Rows from block 4 of the decoder of a small segmentation model, named by matrix and row number. Each number is 128 + 32 x the weight over its row's rms, rounded and kept within 0 to 255. All counts start at 0. Numbers have three digits each.
After each channel's rows are labels from the 100 images, of 14848, where the channel reaches its highest value: "peak on" is the class under the peak. Only what is clearly more common there than usual is listed. The data: dashed paths with two dots that lie on the same path or on different ones. In brackets: how many of the 100, against the usual share in percent.
# conv: 3x3 conv (decoder.decb.1.0.conv.weight, 64x64x3x3, each kernel summed), inputs 0-63

conv.61:137156151141137158043118122090121095103139194170172151109140131110069096120104107103106124082091138108112126171181131136158147126085144134073056080124114121132092152155159052147116080103122111
peak on: dot (100 vs 0.7)

conv.53:121076114146112135146121090141142174202117046122129100125050162094145114164130152146126155129175108149061131121063117134108140152069144159138087128105066068137155138078135157122145133108131120
peak on: dot (100 vs 0.7)

conv.11:154156089120114146090135151172102149128140146189072129077121172126116122158130149152092123159109121115142100089105055116082097088157086126090128072150091109136091137145216108117164195113161136
peak on: long path (34 vs 1.9)

conv.44:159106141107074094129109148124130074121107125170097131160139069153150169123086099172147116150158133118205120155213110136144130163123177119104119127087138129199107058135136094168151182134139101
peak on: dot (100 vs 0.7)

conv.47:145120134142148121215164108162077102125151085054160121213115123099172138171125172203104117151148138118167147112116101077156134121157137097098104135147156134114178119169121137085113159154139157
peak on: dot (53 vs 0.7)

conv.50:129191115089172171143108132190146132170098167100150157141122191114120060160098106077118123147162173125104172148136161041124133131127145153092067098112149099130147147141159068114147098140142129
peak on: dot (100 vs 0.7)

conv.56:092133115198149152147079083170100182096102086160161117152111150111140114134172141113116101120172081186071121125123150121153126142087112158137138145183051097115099143124125132140166144156078200
peak on: long path (30 vs 1.9)

conv.48:169094088143119193132176123150079139166122131085171118161089114168103117205135150179103099128099135134124136110104122133133142102109184087080111148120185069138167134151065102163151126121143068
peak on: dot (100 vs 0.7)

conv.7:204129145098122163057137104160144104120158171187126137066135154098072098151112128114075125120147196104138179145197138101126105158095153150115080113088134137134129130099179082092124126134104124
peak on: dot (100 vs 0.7)

conv.41:139110090131137061170152135121109091101101122148080119152157136133146118124128072091191156135200054113123118152128132135127171073151117095122203159175133124093184153085090117116113121173091128
peak on: short path (57 vs 2)

conv.3:119132075192139157104125167138201104117086129180113159145132127138120124152131144058102152160103149117123086136097124194149111165052149125135163131102141094200078140114152117117137119149094062
peak on: dot (100 vs 0.7)

conv.25:088166126163137144145075096134113090104092139163089131123185102133110097120162133177131087139133126101166163136137174100169075153161111165140101087118100106168097063127123142193148154197092183
peak on: dot (99 vs 0.7)

conv.57:105088154120185117119093195138089106072157118102118073130145129169152071102147108110159122152155090121113184137139169178187123167084096129111185176120185126141153120099152089106079138101133129
peak on: dot (86 vs 0.7)

conv.33:140124126107124089064108059135097175154098156124159163140102120162147128113072181116110108125133078177142118137147092125150154118104146072139147194186141162149083148185113153158137101156111055
peak on: dot (69 vs 0.7)

conv.62:147126150175160156052115099063095124121195133136122126099147153125077149157120196146124088141069132116163107104142142185169131143104129081127123233153147111117111141126103138117135147122113075
peak on: short path (65 vs 2)

conv.20:173176101160088142164171178170119118111143164118178106106176151083081116137142165115085140154147071111134099151093079177195152159151091162139128108125130129127144179138112086115117207135122107
peak on: long path (41 vs 1.9)

conv.17:149153099126164128091112101138138172178137154118140124114094160092100110075033109055126132130118076138054135082098122110107165108107130095138114191177102114146123093158099154138159096158096099
peak on: long path (66 vs 1.9)

conv.19:129147141148127150119157135153136082093158112129196135148150085112173201135216061171155100145162087152142160134141148126142114135071100190114121077144081084151137100129132115110110127121114188
peak on: long path (55 vs 1.9)

conv.55:103167145098182158059147149151108144113116110180197129124165090145151134098143135090149115092129092150118121123141094197191106106152131047103090105180122146145129170154142132119145110075083098
peak on: dot (53 vs 0.7)

conv.51:127101129134180143065119132161136141132181102142134180100141160147110086208090118151142092092151104116152115117130083130104162128138096108097135098131172107048051116152107148071153098164140178
peak on: long path (40 vs 1.9)

conv.34:130105154158098094126090092124147129171162164146124140083174133145109131158174069151114111090115139141088113156175138076082136098094122200085186119149087137052114121110109123149105138053091131
peak on: long path (97 vs 1.9)

conv.26:156139110083167096078120179159158107138102157138150153117136055125092184101065094123162125155157120169166085121219109136113174150127154067120127133119160107124125132101132118109116185099141079
peak on: short path (47 vs 2)

conv.35:166139124175146142064138170136090073104163118153119121097167116127057123178166184165076121162086127138122116108115059176169106121148115154104095203152143097140105150112120122108140124077099111
peak on: short path (61 vs 2)

conv.16:130059128142100109122138119111131163073138103181089095078128130159154125145210140164136133098138163131092067143116104165188150122162097111133176149116084137080095197106088120092103148081121115
peak on: long path (26 vs 1.9)

conv.24:131094141119115085155130172157139106109156143120121082180134105153046127191088134182066119112135159126137073101092130091146152115148127125091109151086144071147183108145064095145112090116180151
peak on: long path (37 vs 1.9)

conv.46:129147173095176082116134130173059104077145120121112074159136104123156157088084155113134104123179140133156119137127063055083121144157151126091130119173084177153122180147137185128121106177106120
peak on: dot (93 vs 0.7)

conv.18:129102142166164108095093131116103067097173093077110086088146108128113122103102180165142133152092136167102162116165165117184116165115115159139088207132190094108174151130082160121087153112129169
peak on: short path (79 vs 2)